Weights of a small multi-label image tagger.
Model: 32-pixel images, depths [4, 4, 4].
Rows from block 9, named by matrix and row number. Rows with one number belong to one neuron. Each number is 500 + 40 x the weight over its row's rms, rounded and kept within 0 to 999. All counts start at 0. Numbers have three digits each. After the name is the row's rms in percent of the matrix's.
# fc1: MLP up (model.blocks.9.mlp.fc1.weight, 1024x256), inputs 172-255
# fc2: MLP down (model.blocks.9.mlp.fc2.weight, 256x1024, transposed), outputs 172-255
fc1.47 093:531491497526495519539475520572484389441430567505528535469558572478567520531494537461454458528542454493545514418513537576557545495452466503503508475493515452519506516520480484479513479479545422499461523498536493521525563460443476488464467557507543500528
fc1.48 082:525398437561495525462523554552487513502515512509478470530546490504523514516459522459461477560505448511410460504488491450490528513472509519480516462547508512463425515577464446520466504478495455537535516440503493526434442484461529515454511485526542487538
fc1.49 076:581519479479481572387522500451504427534509557469414485478532508432491484500547550478470501451546496453548469496509511457595472510458469513530512497484455428514516519526499457478513520523536443546493432504526548503536566498515477543493486463537520498463
fc1.50 113:546525431492522533474445521552457518495525462515480581534525415570497497514511479507471476459598513406485484491523445499498460430515460533511494516508485442459550465523519567552513435485553484473473482382542529548525532441490523479531500492574492529453
fc1.51 094:553486449499535517526489497512536512536548398464543523473444500500469550365487498488489492465458459507491510465417566528516495472561530509524450489425461523499491497505514502529526451536481493495548564473500533549533508491590512515481553504510592524570
fc1.52 081:452517534537530521536435515447512549587465533483460470455447508498469433590468514517468490482558462403507557525607530528431531493480409492444470444490503530446509502538521516538499464481505511502471539634505525530480520535458580521507453532501510544551
fc1.53 107:557552463482534495498537499518456426481502401530509508520479425503520533493539442509527553517559490504524509518600511504529517445488444492485526539428544591503489525502544465524544441461550457446609527463533472452509496412487474490534474465509450466468
fc1.54 107:477514475477471503460509479583390496433517493470501538534535473546487495497514488483527554504447489527559538506461453431445447445487473476541491475504503512438487509450481463515386458528499513576484539487484454496500526462592496501504568451478495478503
fc1.55 101:573498498530437458541489576556436501492479515487490581502536477539493511512507446504451542450513423442490459530506517574452465507545487463559479474524444502402489462537525553558502478461538495577528492539504518490577514484555525505507442510490552543485
fc1.56 081:505481508457466585469496525561528446446583493435478552495458457535440479428531487535527476475504550515492514481438554462505490553516482548506385447495550488490401556509530528519532501489495463556487514450481584529477473574542553420516513593474466483471
fc1.57 086:450540518507580519455442565542522517477498489507467540491570401513489509530541526488449589518492452495493487557449458507496498477499546539448522487504425554479488515631573523563494522500473496525559490496490445458540467509507450480537469460443509473494
fc1.58 123:535573518446488562446503532436452423459468575554495457543480521561525515402532461497511496504451535491442525448476499379401493491484495397565537461515501560577509542495525510557451562545484448484509509540453524504460480541465461530501502535472566511545
fc1.59 102:535528501484464524538518437492508539507482420471528560483487512489502397494481515506506427573441557471510581574499529492462474510459463449506542465494496462464456544416552489469519441479500478572413556490427587596502477490433538496491479479538548483476
fc1.60 088:479540512572493508505605477456490452434464510460532541579460474547471564513572509508467534520532425525551534458525541499517467464603516494480468456460470502392432451470485458408458476525529522539492581525493522480573529467544468414489520458499574469483
fc1.61 084:475501548626494508540517446519507516499478472557470456475525554560445517484511495490419462483442468494484548549407494529584453494430527545448495556507499462532532512488522457454498526523518529503507436487541462493523496517432456460491567495460543483442
fc1.62 096:456463497513518486480473506560506509573477566481482485526516576536496467560433478499500521536555446519529562450460411513527480526567459478562509566512504560483586458487557509512515502525542472455513473484513463547478465516493505454507552519495454495460
fc1.63 065:582455490550527455499561508512471449451404482468500522489473474460465477502444478500471475444494536449450534537496516464500585501539529452505459459474549532521470498554506578495439600485424440584490471467563492548404508503537537465533516455480405488477
fc1.64 111:574444543524563503501489543537584444470426499443507550483513517542495456497528476482524453450571499527482590533482421457462479488524486475504561459554498539468509470493418547507456503494493504493490459543459468428516523505505500471556496410540420460509
fc1.65 104:507494534487565532545457544539436521511469510544469443476519457518499542390479440453468530475533538516447557452534594514513544540484530497489509490496505527465482458560515477569468469501569483497441452489463575575486490493443488489526456475494445439471
fc1.66 093:496510525496551477515517427453456477518592534502509481421411562426522483519502552528498456506545474479491440511578510486567438507453492539424487452523530505510493462481510456491514511466575466485544523530484458523502505501448459542507541484510478529603
fc1.67 106:508504493525514490512561493513509502444511531481513539500478447542551513583531416512494526556499533480522476541504510481480546478477487498525536467572521487557472538454409519618393445559555457449523510535449468558523562469454525423464496504666493470471
fc1.68 100:449451454505475464432471527456482514456459517475457584435462503491491482470473528518470468451481527518512481514505487523544609487516573573504498521531490539582503556577502509479539561507420411523548545504554492576480492583540574511547517507533517513479
fc1.69 099:511495494530549494558510485486537511473518545514509544560451430489528504434531524497482427500501442493533524530475459563576486473476450472431450420421467553521528520442476448527515517415467494477511509490429561499501524494504602510435535516444465549514
fc1.70 105:489521475459497507580495513541506492490547533478529512415564520459514498487481498468498428460598422587520413524420492497560437507520493502427475519516573559465509539516507469496575428499520501547584457504517470589539472503507433479534507514505516430431
fc1.71 123:488580541523503482490448515451437467528493536425403522438558487479420514489564502436495507526540452441534468470529498519595554503503474472543544507500519552535498512497524511489501523499499491449472473529543538507548505508502465463528536501494465565529
fc1.72 116:536475484501530509513456523471466511585498506524464484461505451504542455492558479505471563512460444477463465453446445540457449473518540510437478519489486475563519513554484497489516433508475464526458493460527490482526480485444493596425582560496542399465
fc1.73 096:499527429537471468523447462508538515519495515525521461413586582477526573453561567484521449463527502485536428503504524499528453520495435448499493493518536476437516473528481493537501485443499521487516537574505485438430463459492500442478520530474491513504
fc1.74 091:526497532496527486443466469503494501478541512480558594425479505498507578477480502453488512517485527463514548379506539523531484510509517527457448480537567478464547488471520506504507533586585460458543449551583486496525552518590498455519442528512481515528
fc1.75 099:522580472493470460510541471508459510520487480474497467546429480416523439461519585459530516469445487487520527452548488505518521458569454525531444463502508471534541519480575486473514506506472459534491487533418473575461404522463521530497550410510482544479
fc1.76 092:514490600521554518456458524508481445527545603440522515532579527493466543501551416508488491519563480558467510503482542460464496417437451485457472471477499485466514530496483463476465547456477470519537509543513502453569512500568536531606517444521516476499
fc1.77 109:522523503471512408491518504569460435486476512507518519463530551531412522466545527460515515432461494476441517498514474501525532434528530480497579444498544531543477431450531493486524494473489518499453586496555466461529481486469401514534480509475492391534
fc1.78 139:610539550497487478514489476576452482441437494512489549492469546532541528451447516463539474517456522460524427516438547484571462501532475511568475564497476537430454437492498516595481528467482512517478486522472524442484487508467536497437411469448511450490
fc1.79 096:575426560476598569542453508548470539472471511414537557444502535550557506469490503523509472556496501470566579438485540499483447509579561442540472477564509452526425430456454471472484479488474505470527471476562525516498555463465508532478454504474522439535
fc1.80 115:523485561453469457523540547506489528494485511530500518483543546487363541436547528505543518512467512540494559447462517483440470475520442471518535537496515579411508455578436495479521518489415536481509519478524511470572420521506535462597576517580537504506
fc1.81 080:449505506495500562509515494514457487540473527453457540534542429475455531497539540545448552471507531544581507522516455524514599482625414486522456518540602472494514487434498547474463516454552454460536541494520479475487461514489464446461443523491465437468
fc1.82 087:561487479483528463570535465499427527453524467529500390436458580456502510510547457454507496480496467456529544510490546488493459492499513485459459429469467537507434497544491495506484444510482494447597530504509486464553507430524504581536499514450539499575
fc1.83 098:388506506482470527535520556563505541522446536521442505469584525537476539448527469505509538547581544483536601502539453424533557452484599495515488508535501541541496530561508566500542556550503496484542481513512468542508512497479563544546496506526477518465
fc1.84 087:491522508497482558569529506455528511535496519492511508528494503489560487524433488445589431457493427529547453569501520515546569461526450492529602541448436533510523474477522367469521554484458527470546483538565536526586504456505551516443516504462515447535
fc1.85 110:551513479440530529469394542526455461508459469489478506505506475519522502490536498511580461528479509447460511515505515511489462510414575508471585517534519421497522525463516526563571517537500587521508540589518480544536507480519529514416560534504496528443
fc1.86 089:569537522477454541471512558568540471535526569561471484409528530496558481539483486487540486496507476454465470477497474521539437520511502460473499435509507475512545496506445546463499488557546507512505403632532506522479496431502535486533552511452443442484
fc1.87 075:495514528496488538444515533507558547489518551544512508460423505441495474566459561562568505469535491522528472442518535548492497472495491491530504459571444614508537411497558491510498459540485524536526509499530600547543579550513459460487476537484413510491
fc1.88 102:424488472516493426544598413475508562517424486502429493468541492540501492453493429470506546552466431487521507484460537513481561568489411472527506498472484478479495501475562558525456558457499510486518492429502566485478491511482471502534453456490535588492
fc1.89 095:495481480458583480498556547470533471526418489457529510488506458469454547553449496533558496492587540504468490587497536461488558476567455472519473429464458516429526488547481471477432489520507505555483469492530468475529480506492546457466483525437512484517
fc1.90 086:506522422487520373504530491505477463479541529589486519481452489578561501531462483525550524485524534473559543508540485563495462528481525489502479501508502473436493478563541473511539535543513506460411499422431489521505554514468481537522501522499484459387
fc1.91 101:515527506519572466535504496525508513520480541450556508438515558458475531536519478521534610463540468470474435507494586522541483516538528504521514512513542543438472544499483406453471564508481551537439493550512479535501522470515543515494501498496474439546
fc1.92 094:469508529540507483463561512462478481491464556489597514477522421492542523455508426473579475489503522454529486468489546485520467472388549533560451498418517466517513468568484467496471408451475526509520542482521465518489556439541524446520452528468452537547
fc1.93 101:489506579452457429521496532524503465495470532565472542532544543501497559459538551424507529433462561483559484512513476458479490489506553569564521484517532561467537554476448532472476477543442424537468507563515494429411467533508465445463423496495487515511
fc1.94 120:495461477495567474467539574482472493567581439470479453418528482555545468539536478504515485530416521490590541504475547501456439504442530488533481439522492470480485528526498503443472523477504499490511507510565509526498405532356552491459486442474542531486
fc1.95 114:544546532439477510524495514529507557551459507532497491557603487505526542548508489544421469520503463566517475523527531562507465475496515445513545538427576504504510504501502535436492526519539477507544495557464446532519487487489442484488532443580525440490
fc1.96 096:470467524562472531578502559490452554504482500500528541536545459512525515461528480485513497478537452555535477488439449426416504489505526525433461493523509472457515496463495511488428518466506537480490534505506518457479493561492450486494502497520498450560
fc1.97 110:527498530503537453525506506476495473502492563427487493473534468513446490547524490541610443459517489489555513511481511517500456508502574472519515507493531482587492473476419507479541476434461501447493506532478463537502522510517499556482545404445515486524
fc1.98 095:543546537507458445476408464519549564478484458525529464430550510492417506534414507507517559468541509494489469497476492500489386540492524484501514520577477479567581583514482496390543537519490508512451474508545480500503547513512491468462478513509470459504
fc1.99 107:487564511529515465522477521541548473477518586531403556591539508519554556522471427515582524533532545496439546526517558518438543479580444539528481508490518492528491491532448493495517497429497479512483465440470513534536541545521455525483488468479461397558
fc1.100 128:468507415477537548531462482506497533415492571466566559448486473454452496506492491493521548481473459504421508378481509488455504583552514518482525510498517543506537542538523467477499404482484467478511470526479500446536580436542432519559536506454476617504
fc1.101 088:526482565560483490549501506531526490491528509476473452447493496518489510510482513424544433479580471522466466503495558517457455557477501482528407503438452461492542489516552511456516479526529480523420388439511539503541541511553503446488432498471471519541
fc1.102 104:563502554504449492498464375537438502500456530536518539501544448490594482565507514531502500557505410437458473524541545415500484495547475463508528555450483503492531510469482458538518486460554443462456520505499520511512521486486513531500488543476443563493
fc1.103 108:532561481543454530513586542528489406474517507483460554420555472505538528527506463508375510521479574414446498490472585499479449463493432583475497536505528463521494490520469569501578525516457452472456445544486495460555511433504409461535473475542488489470
fc1.104 078:486580500438576505505534498616466513427535531520482482491554505461556501446529536512530481445496465467533531522493525505475509519500482528533534492582484500477440496533500542473478559537508568553470570462480446498466466478443523459473486494490514490460
fc1.105 104:518546517538473490477529549514493454471492496428474526447526434489541416486568476530470456547514516532495517521509539470496560549497476590493488510466541484584541524501481486491543372439497523483550545417465516488486529470512485528534459513488544521511
fc1.106 077:525486556598574465522534494509433540565498517483471522555456474558486454489446534454510448503517476483475497450574504472470568528542523452475491464560482581488486451499455539539480510499496518494508538468558513480551451509474530504453492548502532499438
fc1.107 098:419514490468540450476487489582531508501547481464453544468514442477499500464589494496392483488492509502469444471447561469533463505440558527510511513443503527505514481484464457522508463555471559580551522492525456435457529495520435487575459459551571476404
fc1.108 082:554563456560519478481528424437510486525505537503580458526486417509534432526506478506527498534537411535547552504433538506574470486468476512528471486444438515488428543587454498513398479474411586512533519547437480469492434514529503546521491529474459457433
fc1.109 090:515484505466504505479476479557486519474542499528495481444438492484515524541526543448512475553515561512469420431516487552478451435525523570526492457575535547425495471529534542502387478528583498573489501543504486461463500492423522492461510432532482515495
fc1.110 104:505449443504519460476551479541467509457509428518455442530478579467554542496543512534555390526553456489470490447488526480517486527499527550517531461450498493525487514474554495511476513477510481483512471529470471525533461552518485570541518466509460539584
fc1.111 108:574540470531526586431494516508490438510482451512514528524516451507536513467477515508510503504531491449470488520439512405524484468510485485508485471588609528478495459443476523523529537507421504544553518475506464546517456480532450530516558442545394519554
fc1.112 092:449542509479493484508507468580557493543507471458553491521537471509551516512566507530472528514502488558461500453490510543474539460490506528462471515494535547372488434463477440458460576494481513511566538465458496449524387432452491550459537468516496471464
fc1.113 099:422398564518518468437438447483462425520531487555536478570519510573501459563515577523466472500533511534605481574498522534477477484487466483520481522581561499550421498571505495513492417484467497473534511429529478460462472486461476534538469573488532509527
fc1.114 087:523520496455479536422560460506484470610453467522561480475498570471531559480486540444474502504489465538463458459584488556497425503513463560502526538430456534494591492504539549448491497537494479516545475569506480522509461464573432552585480543512495558511
fc1.115 101:543515524537516437504500530568555516436479514478582519489499462464460527483484578508489448525483468492494519569549443525453520480486468463473453479493470464510475499458500485622517493549470571455498461458516468521565442590490517430496437448487488559479
fc1.116 108:558521467484579509496530456533497522520494560514441492561485480438516530457544479472532495540577508559432490575505541542493424422477512502407485521482448566531490459496491485478450452509452437452545487514361483558555508518538520436445427508519518494565
fc1.117 091:450500464467518495544499559422541489502575554488520551537497547488461533481513504520510491480505499499447525524459504493546529595539389496494548453466421539464477549442555484439458478445524436543479527401540446519502460489565463543503498508498521544475
fc1.118 074:428524492513486412507469508490495506433547478516469497527563507536506496512477514504489505398548490459460525548488493510481514515504495559467493542515497469548548450515471564467581550474499510435521513440531490527556521462455449444452556542488538562530
fc1.119 084:473414569446530506508496544536507476477517463469471517496477445512489513413514530512486506501485544454521505494488507474518520479470509575530517497453487548446560556535515508507520413518571516462444467513418413541528477485463598561445521395529547529553
fc1.120 080:475444492499525548446567492517476471455499466442508523461511501475466531487467523485467508468495506478581460568547396482545536522436406501510446503416555466530475562512440456411497515486475502469515509589437518494457479427456566496539542524495549474532
fc1.121 077:559484542447492491529466461445507455521506556559442420525477482538499477489493469431479495507534504465502519492459491535509454520500441504476500486508502519463546499470432543482517448571493439502563584461492481497528443546564520555457498562534533517580
fc1.122 091:532554489544534547467484540550535405432509510453488449491530504484528452458503426462436510525529456473516374470481463471532491499452511459468450562473534552561508491409495406446489533508531590485500492469610543476488479415455481474393455484568519476509
fc1.123 096:494451493503557471525492472485493550510482480555531456539490409472483591464512553449493513569518508526496507500552476493412450488474504516493417514517447540476483469538460461486430465565511507515534600501472440493478502444475509513442465490482528453473
fc2.47 093:501455517568515457513474519546539520563572547502526451505478496450495493463489542498525566419514518465540541491502499497483503487596545516535529559414505481545526442589494491489528433487530504422521519529542453533559551526494550508492456503396511571527
fc2.48 092:558533534522536570444492563440478494481472458551534516505518549599446590523524479492489579465458561498537564516487490426465513494546574454455501490446483492531484453554500515507513462531524429480494487493548469524484586561580600452583538485470512498518
fc2.49 092:509491470500524505538446518524546457394493541495534540474418535478515472515528485470456523520536510484499525508507479515466452535478451500595505480443556575532550486445478496522514524432473450494496568499530495504425520503535506441534496522453534467514
fc2.50 117:526518520493541494527435486484432505499458408442541535582535533523511509402493559437496430520478518504539543413525480576503462542533475461484520486487451520553511527419500540458424442514485474462521536438525434448492530499592429436548437538487570409534
fc2.51 090:551501526404498551443463511465480464479532452483489457468527481451490516532550471459524456487482408490483522492567503545520467455445484515521548542494508581461519495519461460509569569487567566454526525515472458455529444486531479505411501483517470511467
fc2.52 095:582505504467500516462533503474505524499474479496503499456499522518500507494524471516573517538528512499473527549478440460582541528503532533502470435541485524553480505501515512476423448457506454418493600484525494509518429540557510558491518434555516497474
fc2.53 103:500560507582463549468485510511460495492462447498465519494445494497428495576572467492478446536419519542557505458501550497550482464496451450524479526516594536539589502474505505464543543484429504536528511468530556487476510508545553483468444517498493449552
fc2.54 113:496506471532572425470546509528490467378453511464503545478587516540562494482490488523539498448534579459488537430538566499518458489468460499493485522479453484504464480509541463429490553453464565351552487508483470512522464478507474502629455483489483496501
fc2.55 102:537426502528499525450478530443541569512456507530493481464546488525502485545529519511546534524511432534560497535507465479553470471459506484458466518510492483509379450511459505499469483536518500473467491488477510520495541510506617540510449567509529542542
fc2.56 082:431573609466480518529432431577501507459535546449424501493443504514527491529483520469489516484486541451512527519456481495496454483462553456497525508545532510513573549492514469468480467455517542533433520481504494453501539489490526440489473510508475464484
fc2.57 093:480542506496553524566591437557521434538479506542584467499462507507518492424440413494460479591515544498551507428454458503484492511490503504534589538490523495506519427509534502556545442539488521507439496481543473458540555549444516532519447533479475539547
fc2.58 131:480424473522518503496513563517425500530519487555439429507497484508502447498438463463488495492539494445559537477416508527467482486453545513514420530452494525460490505426521510490558555532494480531495503506501477486506509568414491444531458539523528535565
fc2.59 104:551527533554478487470558498521540481588477460469502448577505549523466545450513536455555447530503542537531543505470563442498500539493432463490535583457584518566475489474455532438472587496473493547565498500505453488433559526530501524499468495547601512480
fc2.60 086:532522478528510523489603487520495499506463507523468507554503471493473451549572481503515514514515559493471571490561476493523516524528478529551478558541439478506535515504449521493503425517481500557527517479519447489427499530522501578504505536463498512482
fc2.61 082:473492506488500539544540467538466446492482458502543490498527549510540509443490519449604520443520525511477509477481549548450490562511548523446561418543481524493455499497494488492498516456497491466499495568506530465505520569548515476543537554428477508486
fc2.62 104:439484474525472518451439495541453549435529495451520462495557531463514544533549466490496498489492551507468543509509467519437480474506496531477447504541539516533582481428504485454422491514513484579482539530511452500413487458496489528539485478451485543425
fc2.63 067:509492453491492432398464532577539562491476481517480483513590557454518478547495437541480544493507545603444520549483528576512434453508516453524508573515509544435494558488518488533471526437520508450565491511478521475441484557447475465486522473468511451585
fc2.64 118:601556443545465510485530484509476463521472497557528458440461459609585502534451493537501478520521534521463544459578520495529450508529467498478528562556503516534539485462546498579550494536540532499537501540507512452515433505435418498522436546518433532580
fc2.65 101:510476439522449510526470480467565513511474508537526541479470534501490470577475509485469484485539550509485500421546455504497509519525542377382540512451486479533534566440494465520475518473528495500495527507463468489443546574459488581591507558513472456530
fc2.66 092:527479541469547508507521449504490567488528538483475418490547550449512528437493550520488485440528529478465503517459523535523489515480562477455473510477506527465429507478519420489442449522604485497553521507487482479410534536524405499504527423457520533476
fc2.67 097:501509505539476483527441523550518496536417516495463490500509474482487526573534535607518375569481499511498479484505528534472465462572445534510391488542544468518478527501501518476493436466499452408528454486518466487495470523432522484459499479472583450520
fc2.68 103:516464500497520554456458528569534508477448515531526468495512545443546533518458500491520502538547527552528440505515570483501566474517454526499501480490457463501496508496518469430516539517511484439526478488470594476501468515533573485447560461517556506481
fc2.69 100:537549480479524483504526520526467514489539445527406454527539542463528541526591472482449437483422458479443522474545468485486468481462529503496507560500559528529511553478470450509423509446395544438530454436472535553445481522460494487481496551515466490485
fc2.70 103:484491490469489548553469458462555483449474505557527475456552501458531542496508466543500448461488448498520465452493435416490478495445462504482491458520501434509460527559496453490478504446495511531452501499485503532541472558528423450473474520489589493446
fc2.71 124:506529565534526573456531501516458546525454533493563545472512506511502558455470568533394527535503491528448447539549503556492417540537486441493477501496458496481475485535524469504533482485453483480428530436464529497545475460494524457550501525503495477509
fc2.72 113:532516498506473484487514511519483512629501491554466549462527537462519494528447500487490464521487435529571517441538443539517534542528433490446459491459482533474473568476571468484506540556557511458468479531513470502457576526465456520437459509559556448448
fc2.73 097:460459527534441499526475458478481443531528464524528447499468562537485438536567432522429476421498471549559456590475509517560545529493541569498481522458576491546503424572476472459469480472434541474481532451510524557530520500511558546474447537503490455483
fc2.74 084:498499530456520545490460477540535500471493534477469512461470520580528493542457522494547505522457504511465518433504528467424444517571507418561450471528454435503519520496594457554521512480422509488470494577498476462510476480521461500502506518503515544547
fc2.75 090:553494457482503498520545470510465506468466522534510466493489521485572383519400553505417538508492520497531439494522525476477545482506470507520520468409440513461404473498532428485533436468489486448455519526453528497491476480490493515548564551449523552503
fc2.76 094:518537489482466525595467483471493551461559473536434511455544590565519518545555431540550484514457499521567500462495455480588517488465440518490495489526584468517596507485475474567503408472501424494450426513570466518498508507510473477526566500439553483446
fc2.77 102:442515451492520466508485516500450437470494473572509464524459571455486430524530475480482459466532603492533429531500441496478495475464610556503529544460438514511539490511533409635558517460603445471481430552473489490534442495479465500449556461453527515489
fc2.78 115:464494541561481569507459439504523499515485452522521491498501496460533407467461492476512501484531448512435472569539551468451529499509486500472446490586555533484511549465489509502478487440568604531503476433490522511453545483556482504531522447510560546522
fc2.79 097:453560560427522606499540516494580488457501513507479469549482519442484511430479535553464473453475524486584526567462502461492503512477564488507513527453508480528554372484492579556421499463554488480551466527422489460507571509500427465486559406589544531618
fc2.80 113:546491521465550573465511496521486453482529548498472515479483540466538536539436502526545554492499568502424512577501546515483504479524485543542479543551523541513478515467465424582491441509506488538412430532485509481593537445493576487479519451579567527534
fc2.81 081:495500456567469525475447481400494463520444492487554452493536510525476533478497461473464531564492480500455525539464543466509463472507485406449462439512464498484482470417436552426490488530489570514509497457466464438537449529501502462480546465480524460510
fc2.82 085:456592492491466482501514455504471503538439461514524525445501464514473508501476477497519541533543443501443556497511473554484482507504511480551506562459489466423508441579545485446534548462415544414498547565554553532506578513406482515490504480470440543541
fc2.83 098:503443426466516477583590431443523506479449494451508549442566536509503488513459548510481490466556653474515504482464463522470460489430500533576436503524475582472544492495453525531510534535508527503464453455531557461437515540518479450509521470487493481541
fc2.84 080:503550548538501494454607496528492480501495544474433480471578522548518525517471533478486446485584443525496494476498469501388400498535456477574514511501563518461458455543510538394511469501492586498406521421484524434538522539538497454494468527395524477531
fc2.85 099:482603423585522429500539442488558433451492500489531502538521550523525512450550497490481535439510533469480537438549493517462469568463471469497614514475568460561502485506476478498513518558555520454497443504551524493588486539524541426470510483563456545443
fc2.86 083:443481528497517495411535490506489515507502409501531516510529508451513463461566546569480481468551563542443478496420510430519507533490522532453482504430500507516532469530541496497541472402508489529524542477441441488496537494497530499501448535510433508480
fc2.87 084:556483516567488488506420507507483474492520534505443573514492539460494483479549524536440500437451579486505501533538533537544553476494495486549553510509557528547564509465530497527486471519450495489388463499494398564439525457523456516526503489535504475464
fc2.88 103:509472554543510511534397455498522547540540475554554507537558543456451442511558472450524514514512494514490468499504524459535533537497568473451551414518526459477484494538508508444479522535514480473520520496464471525534416622430525522466523542512455513526
fc2.89 113:481513568466528488539488509513448530514533514491564503456508500480486483476572540500497510467499452445476493581520510482574529491512549457453486528524444496528591528511507466524525518447464491568479484547492474508554509475517507465541490447500476472468
fc2.90 085:472483474495516501497544506439485507512496505514467563443502598534442475473460580466482556516560521456473569473556515464521527481472528535518512493520412510488524498508533508450441519534500461522510493537566486519414540436470526485474490479529485464497
fc2.91 104:514472584499453458509537558467491464546531541570493500469511526458533524504507515499473511471441480535544390556451426486493495478489560477508477542515480477561568487480456535526481517437586481478407559446468513484506488457515540521508531489517518486532
fc2.92 103:539496515452503543503547526535484525448461497498441534390464534512473546500483491502470545511433478472556505507473382563501452520504559480534500543504513472516524535524491529464472443517508485485582482462561523486495507471410571587544474495503541490469
fc2.93 098:524583488542456510497466550510517536471505443530474483496415470506434448469457549470513500471478493481562449501477471550447478520456532479445468496450460522469516475489534542512534437531520573556498499512528505512441517490454470568472520537541504450524
fc2.94 108:484522498470500556471469517498540528539476603564422501495475511511549505470466474499437519503480507516500476529555445429535491464524599497464537485525482488536533433450470530527546452553522435536531576519519485484469555456442581489460475544531575547563
fc2.95 111:520558478477528449519478484527468477494494561523545602464523475508565558513497528483508479574491507487467447482485440474480553550507511519530558512484527466599482483540549478479497489506441433509525444482462503476450482487486480507496551472540541482576
fc2.96 098:459504574457489527489483526464456475515483513459473527502465455462555473469505523415505461466566512504437488534523503529480561445544461447514564583527530490455455520518539518471446542489482493487509411514471499539481545449466524532532469475503483481493
fc2.97 107:514478511499563483518509452554439537511431544493534508500504505442483492499479548517551604444460503473460441447542605577542506475529511480447506561489471518495455571551512439440492500492481503494476409485529497435483474490497481462523488516549463491497
fc2.98 093:410510481456470585512539542547531494489467495628554523473449502517482528480447508461501493581440564494539445438510512482547541516485534423491453519518494458508534492478453563480523529449559572491470548543472501561462412527553509462547445527464449498499
fc2.99 103:406493485507500530494475552458545461472475470471590572467538478510470497513527526464519486557425496472453459436495506447507502531550479490483504528537510474459544465507528542457451463418514497481521424574499514529478486548451518504492475531535473467481
fc2.100 122:485479470530499552463436503475523529499540503461475524469497468487600505481409455512463565507558459506525469433442551511523475460453477524470464543503520460468596529540516497521480487443503472447454500484436483543511452470553538472501500521518526433538
fc2.101 089:459498522433472561470496492556545548543506525577507480459474460566548494518553491515442541491487549510591492497507514571476470505442575444535481489544528547515538517507510465432559506532475533477501436495500556464526429538491446462490512569481481539507
fc2.102 098:458487503499455439476508516519531479471526448499541479520469479456447527513535550470464460499531475495432584491553419544503512454446411568533493518510516554516441507499530493486476435437481526496494548559482522534476487515505467552475549459520525502467
fc2.103 107:531460452504541475510487495588491541420525471516500502486439443478547568546552548592528536501457506492509529524456511580471388492550531537562442487504511519471539550558565435526524535510503469467462483489474560554435532508495469411519496458515463522506
fc2.104 082:524475462501516492508501557475485505513513504460514532490501422479494476488509346458484496472558502492446515513517479466504509575479413527612472507534555468547464502478498432505552522484511495553560414513503464456519525556491491514531469504440491505526
fc2.105 113:521491440488479474542541439462471586465535483457475606517448478560428476548556483527452501539496451563484553525464476549517508511520496446513511563468478504482581503523535524575513530429475544501453509452505527530516539479535521519453547523433525568549
fc2.106 077:454473562485566517527487460421452557467496538493503503521477482478509427480509484466477502512503519531483511619472431454497561461483510550425513466495603493475533410498481473519552536503497500572522482538471517497538492454465488484425500513509551491548
fc2.107 092:499485504558563487552463541554514423497512524481496514436536467476477494502547469520490537526492491386465504582435472470462504525545553465422481547504531531521536457488517494522465499501507444443500463499524459512573509422516500451456504503512484495521
fc2.108 082:594530565511554519531496520514529523469462462494600484579524506441524477490561492535487447514480527543411447438505442486532466547435571485510520510526505523448490481480511502525568546544475478592547529440556453501478511479522468510530530522502543492515
fc2.109 087:495480511465500478520494484526561497468494512590398494516558513497480464555538572518505519525531519602462545499573559503516509505531469457569416530473497492481501505491436573474491523560501504528567521510502494473433469477478473540489468469516504430436
fc2.110 098:481513471557507474512457511506511479520542585469439449456466553504571498488474519611433536483509550458429583513525506494511465495496507540461450543514578509382581491503544466491508466518475430457474450487492495491472573488495487616471471432487548506430
fc2.111 106:508506528436515524548517478459442543429558517517583563487478463473480577515466510489525539456530449543451443493450525526488492489485463496469508498461584518469541456479505520530489593522499539444493471451473553537613535497531521489506483514500500525534
fc2.112 093:656451557490501533433517456546480502559504530435501541479485495552477514473509513534517509504473478560475554502501429584468557535478501467467639512512474506559508488441545506519505488512481448476468538447470528541499497503510523516496511418470469492498
fc2.113 091:528541487496549497546502604516523480476554513443546458514477527471471539486482528505500501480465495473532568469507586552514568512471478530485550525473508520495410462573438513458486550541475469573484484608535412508491464500519409504486607482484507464499
fc2.114 103:483531592439529531585514523548459554512496447455536475561509430522508457504586542468441525548593548518485546516499522519546533458432480485548467484453543518522472478499564506548542495577512552555526454515484506606484554524473516526544456496451556521491
fc2.115 105:522547514479477431502462508546531520471482525466457505508529526507473515533546533560499483498475494507517516553543510519473497387520537538495496536501498566518559498509524548478496530485447520550511445517566526453507562421496519447527425545547602454519
fc2.116 105:540466543503515471561448508387484485496542474530448519419501523540485525521499448526489541508474410408408531538426531509523418509464544497431472555438518457406527511539544458537425481484438449532483477508481519460522577539510544555547498476453446527522
fc2.117 081:456468556441499563421546538554464564556580497449533518577485492590462419553514461502506516559524484453488464497565495459529521445547424512456512460544449487452518500524508472491514354439472516547442588422491545545474515445529533455517601512496461483517
fc2.118 073:512533514476438499511495516488555478445456553475444464534520467426498564462578503515520495483481457453510492463430497502509550537466413526539509533516537507450516521565460501411437435490514505519504426480452557492432472492420495578494476546571544430532
fc2.119 083:506534443459498482447527478490537483550544538562411523549438496545464565455543492523569532474406516449469460499492561414477558538521559497499532531503502455476415499489476489487485465505489493447515520508520541549511479505503475492493584459475477536478
fc2.120 078:519474469572529483427555470558562523486478575488465492443527524501441507492533484550506530527529466546518554417609427440502535518483568396459501501485471506495562562525479478490558486526494512508571504526450541465484503562554511490471492427448427536450
fc2.121 075:439493445492484436481502543523525466546544499408543476462461470478567590439518546544484569520500499484467587543448502430468388477487504484455531560509515500459530520462514513463446507542470537528490505532485494510455557485503530553459521477462463502479
fc2.122 093:537540487580484535522434455553500518408545541472521445386502531501487437500488499477489478452484493502470526555507485548492546534508553522483516565447530550532545484516523470526519467423424567505489569465515468523565518464529517451508406508503468490514
fc2.123 105:543486454457567490509478498405519486558444504481454515492455556478508549468507512484532566485470465408497441487467581542466557564481556457489495434497553558499500528420544471541477557430453521481511521516452436508528484487535490446572570447513494474488